A small contrastive audio-text model, trained from scratch: waveform 16khz input.
Rows from block 7 of the audio encoder of a small contrastive audio-text model, named by matrix and row number. Rows with one number belong to one channel. Each number is 128 + 24 x the weight over its row's rms, rounded and kept within 0 to 255. All counts start at 0.
After each channel's rows are labels from the 100 clips, of 14848, where the channel reaches its highest value: "top examples" is what is common among them; "loudest band" is the band of the loudest frequency at the time of the peak. Only what is clearly more common there than usual is listed. The data: simulated sounds of rotating machines with and without faults. In brackets: how many of the 100.
# convs0: first width-7 conv (encoder.blocks.7.convs.0.weight, 192x192x7, each kernel summed), inputs 96-191
# convs1: second width-7 conv (encoder.blocks.7.convs.1.weight, 192x192x7, transposed, each kernel summed), outputs 96-191

convs0.132 [ 92 102 174 134 121 120 143 108  98 128 127  80 136  69 134 139 150 113 113  93 105 138 148 199  85 110 154  86 162 148 147 132 164 139 132 132 172 130 153 134 124 168 159 160 138 127 130 124 166 111 122 127 162 177 152 122 107 129 138 130  98 137 119 155 139 108 139 129 137 128 157 108 134 156  67 133  84 149 130 134 108 115  84 176 149 159 122 169 130 126 122 122 142 122 110  97]
convs1.132 [ 94 147 133 126 154 104 175  85 143 156 149 151 102 152 114 126 136 121 122 123  98 170 112 123 208 126 180 125 138 115 114 101 131 121 100 159 110 160 142 121 130 130  59 141 146 125 121 136 152 106 192 133 143 135 126 127 118 116  95 142 138  93 113  97 134 144 128 104 142  71 116 124 106 121 117 150 169 142 127 112 163 154 114 186 170 155 104 114 140  90 126 126 145 125 159 110]
top examples: thin (high-pass) (55); gearbox (45)
loudest band: 2000 to 4000 Hz (34)

convs0.136 [105 119 135 130 139 118 146 104 118 125 107 144 126 116 154 126 121 109 148 108 119 109 101 148  97 123 134 192 122 115 106 112 105 129 123 160 107 137 144 116 154 119  80  95 128 149 131  58 159 151 113 167 123 116 131 132 136 130 127 104  88 121 125 134 141 123 134 173 150 114 116 126 102  94 108 130 110 153 165 136 157 149 165 157 133 140 104 155 116 152 106  94 140 149 114 137]
convs1.136 [ 98  93  98 102  94 105 165 129 145 128 141 124  88 138 102 147 111 133 149 149  92 102 112 115 110 162 124 127 154 142 137 115  93 115 137 119 114 147 130 109 136 150 153 148 103 158 124 129 128 132 126  63 135 138 147 144 133 112 103 133 147 107 126  84 104 150 107 144 149 104 114 174  67 128 123 145 107 104 158  85 115 123 141 139 149 117 122 111 115 142 161 118 147 121 138 149]
top examples: gearbox (83); speed: fast (65)
loudest band: 1000 to 2000 Hz (48)

convs0.67 [101 132 132 129 121   0 131 130 127 138 135 102 127 117 120 124 119 131 129 132 138 123 123 131 132 139 143 120 139 101 127 139 121 132 125 104 109 119 131 132 117  11 136 124 133 148 117 130 110  25 140 130 132 135 130 111 133 133  88  75 147 140 125 119 120 103 149 119  51 145 106 129 145 138 131 128 128 142 126 137 109 131 138 129 129 128 133 145 137 129 120 112   4 136 115 143]
convs1.67 [129  98 104 143 117  95 134 131 134 138 104 125 110 146 149 124 149 124  93 133 122 137 159 139 132 136 119 109 145 184 123 120 158 140 136 150 104 154 128 155 137 170  95 171 114 154 108 121 122 130 143 138 136 150 124 140 115 144 153 108 123 119 121 107 177 149 148 126 130 127 145 141 126 150 100 132 123  78 153 122 154 144 162 118 117  81  77 132 168 142 125 121 125 115 116 114]
top examples: electric motor (49); clipping (34); text has "clipped" (34)
loudest band: 2000 to 4000 Hz (41)

convs0.109 [101 124  98 128  66 103 151 147 135  95  99 133 155 125 154 117  73  92 162 131 114 111 142 150 132 144 101 139  84 134 140 123 176 132 133 124  92 141 150 137 136 110 119 118 142 110 121 107 142 132 129 133 121 120 136 174 118 102 108 134 104 155 133 176 138 136 182 109 121 168  88 135 142 104 147 134 122 160 144 154 124 122 156 103 154 135 162 115 124 140 102 113  98 154  93 154]
convs1.109 [129  98 151 120 134  95 138 106 123 196 106 117 119 123 121 155  76 134 116 112 161 223 147 137 163 137 147 135 162 113 135 132 130 135  98 154 129 161 113 134  52 140 161 179  98 158 104 132 154 132 134 137 125 170 121 108 109 116 128 156  98 108 140 152 134 144 106 113 111 154 154 136 100 113 131 160 109 124 113 136 140 165 143 113 132 143  71 119 114  67 134 132 116 135 116 102]
top examples: electric motor (58); thin (high-pass) (51)
loudest band: 2000 to 4000 Hz (30); 4000 to 8000 Hz (27)

convs0.168 [165 123 148 105 129 140 131 168 117 115 139 137 130 161 152 134 135 143 121  96 154 143 111 106 125 161 124 146 162 119 138 142 139 118 124 107 158 138 157 113 141 151 130 135 167 152 115 118 123 174 154 137 128 133 138 149 141 142 129 121 172 135 122 106 122 129 116 150 154 115 141 104 155 149 131 115 133 137 133 108 169 131 152 144 111 148  52 157  99 134 170 147 141 192 123 141]
convs1.168 [102 138 126 126 141 107 147 147 111 127 113 104 127 155 108 148 119  99 123 141 140 145  94 165  98 185 120 123 161 129 117 151 123 122 126 136 149 132 134 142 132 146 150 156 132 142 115 118 153 111 107 106 111 138 147 143 127  99 136 136 140 133 117 104  84 129 162 129 140 119 156 174 136 121 127 137 149 142 142 116 161  97 119 159 161 107 159 105  94 139  86 128 154  96 164 158]
top examples: speed: fast (93); gearbox (91)
loudest band: 1000 to 2000 Hz (81)

convs0.79 [116 124 113 106 111 117 153 142 124 129 122  98 112  86 144 117 126 106 110 131 110 151 123 126 125 108 104 129 125 109 124 116 143 126  75 115 103 122 128 120 128  82 121 104 133  97 114  60 116 139 134 126 120 138 120 150 132  85  99  87 129 105 125 149 122 120 150 124  73 114 130 116 138 108 145 110 123 137 127 145 106 142 140 126 104 127 125 139 113 105 120   0 123 147 127 132]
convs1.79 [150 116 142 135  98 101 125 119 104 158 163 131 122 122  88 113 138 161 110 134 149 150 120 151 126 111 132 130 108 158 153 141 164 122 100 142  94 120 146 124  88 143 165 116 121 149 109 125 112 139 122  98 144 177 103  99 130 127 117 162 121  74 149 133 135  97  74 166 127 161 131 132 117 118  97 165 131 135  98 127 136 120 102 111  76 127 107 142 118  40 140 186 112 109 140 134]
top examples: state: normal (81); text has "fault" (81); gearbox (54); machine: turbine (40)
loudest band: 1000 to 2000 Hz (41)

convs0.77 [124 135 132 142 101 148 156 166 153 136 123 138 131 167  77 149  92 117 153 165 107  61 143 127 141 104 125 137  70 150 145 122 127 152 141 118 150 135 115  72  94 121 136 125  84 101 124 123 115 119  36 143 141 132 136 117 105 116 147 150 123 141 118 101 135 138 119 142 141 134 134 148 166 135 142 127 136  72  99 138 165 125 110 117 115 113 152 131 168 128 133 135 155 128  95 123]
convs1.77 [160 148 131 119 164 128 139 150 130 137 110 128 135 152 180 130 170 141 139 155 136 137 126  97 147  90 164 152 116  98 141 103 121 125 126 111 117 120 141  29 152 111 115 122 119 120 118 151 127 120 179 117 116 140 162 128 135 129 104 122 142  95 132  83 159 148 161 114 124 134 148 129 125 150 121 164 141 143 125 127 124 148 128 107 116  96 119 140 127 129 124 116 124 149 111 116]
top examples: electric motor (79); thin (high-pass) (45)
loudest band: 2000 to 4000 Hz (29)

convs0.3 [129 130 141 139 144 129 121 139 139 117 146 132 118 115 148 106 126 130 128 137 130 111 134 102 133 102 121 157  92 116 158 147   2 130 141 131  92 131 140 135 124 103 110 125 140 149 139 102 127 134 117 198 125 150 127 106 113 132 133 114  82 109 159 128 133 113 117 173 102 125 147 169 129 147 124 129 130 133 145 128 147 135 113 113 146 143 106 140 136 130 122 102 146 140 115 116]
convs1.3 [100 108 116  94  81 135 127 109 142 113 127 127 121 142  99 179 123 119 134 122  94  81 140 148 129 115  68 110 127 121 127 135 140  99 130  95 140 119 118  98 136 134 135 108 108 188 160 103 123 146 120  51 132 119 134 121 128 121 141 116 134 135 114 114 131 167 115 148 118 101 131 148 135 112 155 104 103 128 132  93 102 120 156 109 135 127 132 150 127 116 105 108 133 132 138 142]
top examples: quiet level (100); gearbox (53); turbine (38)
loudest band: 1000 to 2000 Hz (38)

convs0.35 [107 150 127 106 161 137  75 125  85  88 135  96 134  97 142  74 125 139  64 125  98 105 134 131 122 125 104 130 127 102 101  99 136 136 133 146 118 119 121 130 153  88 115 125 111 126 117  98 115  76 124 118 128 131 116 130 134 110 110  52 156 131 130 132 129 103 155 140  54 138 124 104 138 117 137 109  86 119 142 134 100 133 142 135 106 138 110 126 114 139 106   0 114 109 139 133]
convs1.35 [143 115 149 153 127 104 109  99 126 130 168 148 131 102 115 127 116 111 115 105 154 114 132 162 136  49 142 115 130 162 186 149 173 117  88 144  95 139 143  90 136 122 171 116 119 136 124 140  87 133 107 135 147 131 131 152 126 139 117 163 150  83 140 135 149 127  81 173 112 147 129 128 101 172 100 149 147 135 101 110 116 141 135 120 116 114 149 130 132  79 204 181 116 162 143 127]
top examples: gearbox (70)
loudest band: 500 to 1000 Hz (53); 1000 to 2000 Hz (35)

convs0.38 [ 99 100 133 131 125 129 131 153 139 106 119 149 143 135 151  88 145 147  96 129 135 122 128 135 151 126 111 135 132 128  89 123 143 177  98 121 126 120 124 141 132 130 133 106 114 114   0  76 123 151 146 129 143 148 149 133 140 102 146 122 144 136 135 119 113 130 133 155 141 131 120 123 136 117 128  96 152 112 136 137 137 144 110 129 121 143 103 126 131 144 126 131 133 126 152 127]
convs1.38 [135 125 111 129 117 146  99 125 113 112 152 159 157 121  97 131 111 119 144 132 137 111 160 107 116  85 139 138 121 125 137 131 176 102 142 132 159 122 139 103 118 156 142 130 155 120 194  80 154 142 114 135 130 121 141 134 153 172 148 137 160 131 120 162 117 123 138 163 128 121 185 126 122 134 128 130 119 143 105 105 139 105 112 130 118 149 153 117 123  79 142 124 118 147 111 155]
top examples: speed: fast (66); gearbox (41); clipping (35); text has "clipped" (35)
loudest band: 1000 to 2000 Hz (33)

convs0.28 [145 142 133 101 143 169  99  76  97 152 145 110  80 119  49 157 108 126 128 127 124 132  98 169 102 150 151 122 158 161 104  85 165  82 113 145 148  85 145 129 147 137 146 119 113 133 129 149 135 131 148  90 130  96 131 109 113 155 146 150 120 144 119 126 136 110 146 112 141 132 125 142 132 124 107 127  95 133 155 109 105 144  99 150 113  84 119 188 119 147 127 151 147 115 139  75]
convs1.28 [130 115 127 159 143 108 169  91 136 152 110  97 139 123 142 117 135 112 130 129 130 143 139 125 142 132 121 132 153 157  68 123 101 161  96 138 108 159  77 148  99 101 122 155 112 158 120 145 153 116 103 142 145 139 119 127 123  54 149 164 109 103 186 115 146 122 117 135 122 146 180 161 101 138 153 146 113 130 150 179 144 124 109 174 116 146 126 134 127 119 170 128 134 130 119 126]
top examples: thin (high-pass) (77); conveyor (66); clipping (30); text has "clipped" (30)
loudest band: 1000 to 2000 Hz (34)

convs0.93 [132 113 103 130 133  66 115 139 129 139 117 100 124 122 142 105 131 128  83 129 100 130 124 118 135 103  96 123 131  93 104 130 132 147  83 111 104 121 126 126 112  53 110  88 126 115 104  67 117  97 125 121 108 148 134 111 156  92 110  31 154  83 132 136 113 116 152  99  96 118 125 128 146  96 138 104 125 134 135 149  98 154 136 133 102 132 120 130 121 117 127  48  79 131 127 148]
convs1.93 [146 134 143 129 111  84 148 121 132 143 152 126  97 123 136 146 146 107 113 127 132 176 109 134 133 115 142 121 135 134 124 152 181 126  49 180  83 102 135 135  84 111 159 111 117 153  94 141 120 134 130 133 137 167  93 135 151 123  88 148 111  72 138 123 139 109 100 159 119 167 147 108 123 134  78 157 171 151 118 106 134 127 105 134  92 108 113 161 142  86 140 154  85 117 130 153]
top examples: state: normal (87); text has "fault" (87); turbine (75)
loudest band: 1000 to 2000 Hz (41)

convs0.47 [142 115 119 133  99  98 129 141  86  72 144 109  90 131 110  83 101  48 127 110  99 118  83 119 112 112  99  98 120 143 122  93 158 113 116 128 130 131  90 134 118 121 117 136 141 139 131 112 106 112 122 121  63 129 150  47 144 128 105 108 138 123 130  73 143 110 137 108 119 125  94 115 136 124 131 144 112  96 124 103 144 118 136 141  95 138 108 112  94 111 156 142  89 108  99 104]
convs1.47 [122 186 163 137 126 135 111 128 138 140 118 162 103 109 120 152 111 188 115 121 109 118  71 118 109 128 124 160 119 118 133 120 148 123 164 143 149 146 166 148 152 118 156 132 130 108 118 125 158 134 114 151 143 146 135 140 179  93 129 119 146 152 111 181  93 136 136 131 110 127  89 135 151 107 117 131 149 151 127 135 142 128 113 169 122 136 162 135 125 112 102  96  97 148 245 134]
top examples: speed: fast (66); air leak (45); text has "thin" (36)
loudest band: 500 to 1000 Hz (32)

convs0.1 [167 126 122  98 106 153 118 144 114 126 156 108 111 103 120  93 113  99 153 143 134 110 119 142 102 135 131 112 136 120 147  64 125  70  99 112 148 163 137 129 138 127 148 137 139 118 150 112 138 154 146 140  48 116  84 120 123 115 118  77 137 100 139 128 136  70 116 109 100 153 128 120 111 148 136 114 132 146 147 131 155 115 156 147 136 125 138 123 113 140 161 100 143 128 136 108]
convs1.1 [ 78 105 123 138  99 143 129 139 140 131 104 161 117 107 132 124 112 127 103 158  90 125 121 121 113 128 131 108 118 128 148 133 121 124 165 105 159 132  95 109 133 143 154 124 112 121 137 163 144 179 132 136 128 148 124  81 124 117 137 123 150 152 136 130 156 136  98 102 118  73 106 135 118 111 130 126 125 104 133 166 136  97 107 148 189 164 124 150 112 123 103 126 147 128 103 128]
top examples: quiet level (67); imbalance (43); thin (high-pass) (38); machine: turbine (35)
loudest band: 2000 to 4000 Hz (27)

convs0.40 [180 149 153 136  90 127  96 105 116 149 111 125 122  98 132 113 120 130 115  95 115 167 148 109 106 133 143 130 130 131 164 127  90 146 147 109 114 122 137 145 143 151  98 200 104 178 117  97 111 145 114 146 119 137 120 134 135 124 100 103 164 127 122 149 120  97 119 172 140  98 131 154 104 195 170 131 122 131 129 117 153 125  95 148 116 173 121 148 135 156 154 108 115 125 127 122]
convs1.40 [103 141 119 125  99 147 130  87 140 128 110 149 126 136 114 140 119 109  90 107 135 102 160  85 157 104 147 115 108 118 126 121 162 115 129 104 152 154 195 136 137 117 126  84 113 130 147 170 103 133 120 154 133  74 153  99 129 126 126 110 162 127 145 159 149 151 129 140 134 117 103 151 140  35 140 136 136 103 153 100 105 147 159 128 118  99 105 177 106 104  69 116 149 141 104 128]
top examples: quiet level (92); thin (high-pass) (70); rattle (51); machine: conveyor (33)
loudest band: 500 to 1000 Hz (48)

convs0.91 [126 155 150 128 104 120 106 147 121 121 108  59 119  90 129 102  83 125 138 141 115 100 152 163 126 128  59 110 115 154 142 128 155 126 123 115 171 140  71 133 120 129 129 167 130 168 130 126 123 114 103 140 119 140 125 164  96 138 121 115 124 127 111 132  96 119 148 144 125 129 137 161 125 185 114 153 109 132 150 142 138 141 141 130 171 177 122 165 138 150 130 109 128 130 121 116]
convs1.91 [ 99 139 128 121 151 124 139  87 140 148 108 191  96 149 124 163  95  97  88 141 136 143 159  81 167 137 201 144 112 126  99 111 142 125 112 137 110 140 194 160 101 117 155 132 107 113 121 157 137 105 141 154 120 111 103 128 127  97 121 119 144  99 176 137 118 164 131  96 127 119 114 105 116  87 129 127 151 118 131 143 123 138 134 175 118 142  91 154 135  92  96 123 167 148  90  84]
top examples: thin (high-pass) (80); electric motor (51)
loudest band: 2000 to 4000 Hz (39)

convs0.81 [115  89 136 137 139 125 123 127 122 153 121 174  92 140 153 128 134 143  78 113  70 106 120 132 127 137 119 145 117 131 132 181 122 108 124 140 117 120 124 111 103 136 131 153 153 155 136 105 145  98  63 128 132 135 132 167 149 129 179  92 141 101 123 109 126 167 133 146  65 125 125 126 114 115 115 119 154 120 133 136 134 150 108 120 158 140 110 154 118 117 177  98 169 156 119 138]
convs1.81 [162 130  72 113  95 126 124 147 123 106 158 138 113 112 141  93 176 100 144 108  62 123  93 105 121 143 122 120 148 133 174 125 105 161 141 124  66 128 143  96 155 126 144  92 158 155 108 101  72 113 161 108 136 120 102 129 100 167 106 138 153 152 147 105 131 132 100 125  86 109 117 129 126 178 184  99 107 143 141  93 110 135 112 116 142  89 136 166 127 158  96 142 139  93 143 142]
top examples: thin (high-pass) (41); conveyor (37); turbine (34)
loudest band: 2000 to 4000 Hz (38)

convs0.108 [144 134 139 119 144 128 148 116 123 127 120 134 140  95 105 148 113 136 117 106 135 106 113 116 113 141 173 109 158  91 144 113 146 151 127 111 152 130 146  98  94 131 142 148 182 128 129 160 101 149  94 114 127 155 148 132 125 149 137 129 112 148 115 124 104 149 104 126 130 157 154  99 153 134  80 168 119 137 122 131 137 121 116 104 183 127 131 114 104  78 145 159 145 137 162 130]
convs1.108 [149 129 125 142 127 130 115 163  85 139 125 113 161 144 171  74 160 136 151  99 109 123 151  91 155 103  94 138 118 111  98 130 161 114 140 108 159 127 106 125 176 117 116  97 158 125 150 156  88 139 132 131 118  74 137 101 123 115 125 135 113 134 126  66 126 112 113 135 144 141 152 131 129 132 124 121  75 136 163 165 114 112 159 104  97 114 165 124  85 157 133 120 126 113 113 127]
top examples: thin (high-pass) (61); bearing knock (58); machine: compressor (50)
loudest band: 2000 to 4000 Hz (52)

convs0.83 [123 138 155 152 146 120 131 128 136 125 114 139 132 117 151 136 143 140 133 100 138 122 128  98  79  97 101 160 123 119 149 136  33 122 140 133 105 127 110 129 126 105 107 135 149 155 143 102 118 129 120 163 105 144 118 120 110 136 145  97  93 119 146 130 131 105 135 193 103 121 150 151 143 163 108 129 125 143 134 115 156 125  95 115 137 157 118 152 130 139 151  93 138 136 113 100]
convs1.83 [102 107 107  88  86 134 140 124 134 121 145 122 122 134 106 185 129 126  98 108 101  97 125 119 138 120  85 102 132 112 127 130 147 114 134 116 116 116 167  78 156 127 109  91 112 175 161  95 109 131 131  98 131 125 134 120  95 120 146 104 137 127 134 125 149 172 147 163 130 111 127 160 157  93 168 100  98 100 136  94 100 140 168  69 135 147 125 180 110 112  91 131 148 128 128 131]
top examples: quiet level (100); state: normal (71); gearbox (44)
loudest band: 250 to 500 Hz (32)

convs0.72 [128 165 127 117 165 154 106 122 115 108 129 130 129 126 142  96 150 114  96 125  93 118 129 161 123 141 119 130 129 106 140 135 115 104 121 117 122 131 120 105 150 144 109 134 128 138 128  84 134 129 163 134  92 102  53 140 123 173 128 124 127 113 118 162 163 129 126 125 135 174  95 121  96  94 131 181  71 130 230 134 140 131 127 123 117 133 162 112 131 114 122 124 136 138 141 155]
convs1.72 [109  52 156 129 111 109 153 120 138 139  91 110 147 125 115 142  97 119 120 162 143 156 129 123 111 158 126 126 140 119 113 137 111 118 127 129 114 130 150 182  63 129 153 131  94 143 127 153 141 138 110 132 116 168 117 134  88 121 150 123  67 117 125 134 169  90 119  97 125 149 104 134 129 110 142 130 100 126 135 172 164 126 128 167 119 169  96  93 118 115 123 129 136 126 121 138]
top examples: air leak (99); state: faulty (99); turbine (42)
loudest band: 4000 to 8000 Hz (35)

convs0.134 [162 144 118 127 119 135 108 122 138 140 107 149 121 125 124 119 141 135 139 129 156 158 133 123 150 160 143 156 160 122 132 171 114 148 111 118 119 149 139 159 128 152 138 121 146 142 116 142 148 158 142 135 141 153 195 117 104  95 122 120 124 105 145 116  89 106 119 121 142  95 150 129 211 144 145  79 150 136  45 107 135 133 151 129  98 132  88 148 172 121 130 137 130 149 133 107]
convs1.134 [134 114 146 159 135 130  69 123 136 100  94 117 126 111 109 122 136 130 171 166 112 131 153 115 110  90 115 139 150 135 105 158 141 121 168 112 107 112 128 179 119 122 118 129  95 115 139 137 143 152 134 122  93 154 166 130 113  99 129 142 137 138 109 123 169 100 129 143 131 180 122 143 130 120 131 112 111 124  98 157 138 121 142 122 149 144  80 109 122 133 143 159 144 129  80 152]
top examples: muffled (low-pass) (87); gearbox (82); speed: fast (61)
loudest band: 1000 to 2000 Hz (43); 500 to 1000 Hz (39)

convs0.54 [140 133  88 126 110 132 144 158 125 113 142 126 156 155 166 121 123 100 131 137 115  81 120 154 152 144  84 134  95 142 133 148 117 146 138 130  97 132  92 135  99 124  83 131 150 141 112 120  91 143  95 153  95 137 126  74 125 117 142 124  81 122 147 153 119 119  89 146 137 124 153 173 156 128 122  61 148 113 115 140 134 131 130 137 170 113 125 129 125 106 152 131 134 136 132 167]
convs1.54 [ 80 134 124  92  89 152 121 111 133 134 132 127 136 156 115 149 142 131 125 139  85  71 130 130 121 107 105 111 124 126 136 137 161  86 143 112 155  72 150 128 106 124 144 111 102 144 167 120 119 172 130 101 114 132 114 155 132 125 122 114 168 133 113 108 120 125 128 157 140 130 108 113 151 108 149  79 168 146 125 129 126 102 147 147 137 165 133 148 132 110  74  97 134 146 130 161]
top examples: quiet level (85); thin (high-pass) (59); turbine (46)
loudest band: 2000 to 4000 Hz (44)

convs0.61 [108 113 122 120 158 110 104 173 109 112 179  47 108 106 129 105 165 155 140 156 171 141 134  86 123 119 131  25 122  79 148 126 110 122 149 114 142 136 125 118 130 119 179 142 126 127  86 107 117 102 138 140  85 153 132  97 133 106 125 106 126 121 117 135  63 110  77 156 119 131 114 102 138 140 116 135 135 132 128 104 134 122  99 144 167 133 138 106 128  95  81 123 121  97 109 119]
convs1.61 [184 152 142 134 131 148 141 175 104  77 117 195 129 107 129 139 102 141 107 108 113  92  82 147 108 132 144 201 121 110  85 121 156  90 144 132 168 103 140 129 146 130 140 136 138 129 131  74 131 118 107 118 120  96 130 181 169 107 169 132 158 122 102 127 115 160 150 156 141 117  90 145 161 143 158 108 110 111 126  85 152 127 199 123 112 144 123 104 148 142 120  94  88 100 131 125]
top examples: speed: fast (74); pump (70); quiet level (69)
loudest band: 250 to 500 Hz (41)

convs0.104 [139  74  97 163 118  76 142 140  55 129 126 120 125 150 150 130 117 140 133  90 124 109  66 130 116 111 135 105 143 102 163 146 125 147 143 111 116 146 116  63 110 149 134 154 133 131 150 148 108 104 133 135 118 131 124 111 152 135 107 112 145 145 123 134  96 146 127 141 125 139 124 135  70 130 137 132 134 119 148 129 142 126 144  94 155 148 136  69  46  94 134 139 123 114 125 140]
convs1.104 [149 127 125 142 105 100 108 143  96 144 118 114 118 146 122 124 123 150 125 133 107 116 126  77 154 112 121 127 116 142 115 148 133 114 137 124 123 137 137  99 128 153 118 120 117 123 130 159  90 117 163 120 128 134 150 171 141 113 126 136 104  99 145 106 141 131 163 172 124 130  82 148 119 129  72 159 104 153 178 139 123 124 144 131 100 128 130  94  43 116 114 112 123 130 113 144]
top examples: air leak (67); thin (high-pass) (55)
loudest band: 2000 to 4000 Hz (30)

convs0.87 [123 126 117 139 103 143 105  94 130 128 104 105 156 123 109  74 127 101  96 144 110  99 151 140 128 137 107  86 128 136 151  96 139 141  48 110 133 125 101 151 141 146  99 156 132 118  34 104 118 150 127 140  88 127 146 132 129  80 117 117 134 100 134 146 140  82 103 135 152 159 104 122 141 136 122 112 132 128 145 117 125 103 122 129 126 130 144 102 127 130 155 134 123 113 108  99]
convs1.87 [112  89 130 127  89 155 123 115 130 149 117 158 152 143  96 132 145 222 141 147 114  76 131 151 111  43 127 131  90 143 152 100 153  91 174 113 159 139 147 134  91 131 150 126 141 103 164 119 108 171 110 147 133 145 141 132 137 102 181 115 145 109 133 117 108 119 116 131 162 131  99 120 123 133 123 135 123 130 130 128 142 108 109 125  81 132 128 139  90 138 103  99 129 129 131 154]
top examples: muffled (low-pass) (80); electric motor (52)
loudest band: 250 to 500 Hz (32)

convs0.24 [111 108  94 151 105 100 148 171 100 103 109 142 148 180 157 109  92 135  78 134  86  78 134 130 149  82 118 121 104 100 106 148 131 165 129 135 130 103 138 103 126 143 128 125 119 138 107  79 166 129 177 119 142 172  99 115 146 108 165  98 139 122 143 142 108  62 144 138 158 140 102 137 133 106 140  98 100 137 107 150 120 162 120 117 139 155 112 126 101 135 129 109 113  97 124 170]
convs1.24 [123 168 122 114 133  98 163 131 126 171 142 132 118 120 125 153 126  88 134 113 157 198 131 120 164 121 166 170 124 114 124 139 162 105  74 159 119 117 119  85  93 124 162 145 128 128 132 127 144 132 103 148 128 133  95 146 124 151 108 142 120  48 142 140 121 101 134 138 169 160 150 117 116 133 114 150 174 166 111 100 142 163 125 118  86 137 112 122 141 101 157 123 105 146 107 114]
top examples: gearbox (82); state: normal (77); clipping (36); text has "clipped" (36)
loudest band: 500 to 1000 Hz (43); 1000 to 2000 Hz (34)

convs0.66 [133  77 148 150 101 126 119 107 113 150 129 146  97 144 140 149  90  80 101 131  55 154 116 134 154 128 133 124 138 134 121 121 134  91  98 147 149 140 121 136  69  96 117 124 162 155 175 119 117  98 104 146 121 118 141 147 106 146 142 104 141 125 135  89 119 125 105 118  62 133 143 158 140 110 107 111 130 124 132 106 122 147  98 132 108 147 101 140 137 107 171 122 147 126 136  99]
convs1.66 [123 131  83  94 114 113  94 118 115 119 155 134 120 143 154 132 159 116 128 134  76 135 105 109 128 125 112 112 151 145 190 126 120 124 132  96 110 125  75 108 174 134 131 124 119 130 140 133  78 113 155  90 170 131 147 152 114 132 117 139 188 143 152 155 102 142 117 116 135  86 184 130 139 164 129 112 104 108 143 130 100  70 104 107 111 110 122 160 102 168 114 143 131 129  85 158]
top examples: thin (high-pass) (83); conveyor (81); text has "room" (68); text has "reverberant" (68)
loudest band: 1000 to 2000 Hz (47)

convs0.22 [143 122 147 153 100 146 111 137 166 129 173 136 146 181 135 122 109  67 143  99 127 132 141 106 172 150 166 125 118 150 128 158 126 129 134 121 125 114 161 136 107 144 130 141 120 163 141 149  78 161  96 146 107 132 143 132 143 136 114 142 109  87 130 105 113 144 129 167 146  86 180 163 152 145 142 107 114  90 129 126 160 109 126 135  86 164 109 123 147  92 175 148 130 120  93 127]
convs1.22 [131 113 139  96 115 153  93  97 131 123 115 124 150 135 111 128 138 179  95 129 150 138 150 104 102 141 105  89 118 133 134 162 145 129 142  80 155 115 134 112 142 106 155 107 114 155 147 134  79 124 151 137 134 102 154 119 113 121 151 128 169 162 124 128 129 128 128 160 139 110 139 130 184  91 158 109  99 129 157 102 117 120 170 113 152 138 135 153 141 129 109 124 184 104 151 150]
top examples: thin (high-pass) (94); conveyor (83)
loudest band: 1000 to 2000 Hz (46)

convs0.166 [142 138 153 149 109 137 123 141 144  98 149 117 166 178 146 109 113  66 121 110 141 149  86 117 151 144 128 130 137 141 126 133 141 132 130 143 131 118 136 146 147 137 133 129 147 123 135 133  97 155 171 130 146 131 126 108 121 133 126 124 155 108 128  82 108 124 119 134 133 113 148 119 144 151 144 132  81 144 125  95 154 145 145 131  75 137  74 149  49 115 149 135 121 165 121 103]
convs1.166 [120 150 103  77 127 109 118 148 127 130 129 131 130 126  67 181 136 141 111 131 123 147 107 161  57 144 117 118 129 136 141 153 109 115 135 139 124 158 121 127 155 107 170 161 117 150 118 131 108 119 119 136 127 151 145 136 117  89 122 135 157 146 125 170 117 123 131 139 155 137 145 174 153 131  93 125 136 137 111 153 125 109 111 170 156 142 158 119  83 123 113 158 152 139 186 144]
top examples: gearbox (62); thin (high-pass) (42); muffled (low-pass) (33)
loudest band: 1000 to 2000 Hz (71)

convs0.52 [161 152 138 125 144 156 128 161  85 115 154 160 106 135 165 146 123 138 111 162 131 107 105 154 142 155 134 157  94 143 164 148 132 115 133 130 125 166 164 126 145 152 120 119 119 156 122  79 133 156 140 154 137 137  70 149 130 158 154 127  65 136 152 140 134 137 154 145 149 139 126 178 145 125  90 133 129 114 157 152 145 161  97 130 171 146 130 136 124 131 131 122 137 173 133 144]
convs1.52 [100 109 133  95 118 113 135 141 110 164 123 133 134  94  98 172 117 153 106 169 113 140 154 106 142 161 166 105 145  96 115 140 111 118 123 141 129 101 137 115 108 119 170 131  93 146 133 139 126 116 162  94 112 141  90 131  52  99 130  97 109 130 140 151 110 105 111 100 139 127  99  99 137 113 140 152 121 172 153 159 157 127 143 126  89 133  92 114 108 126 113 145 121 113 121 122]
top examples: quiet level (83); speed: slow (63); piston engine (37)
loudest band: 1000 to 2000 Hz (37)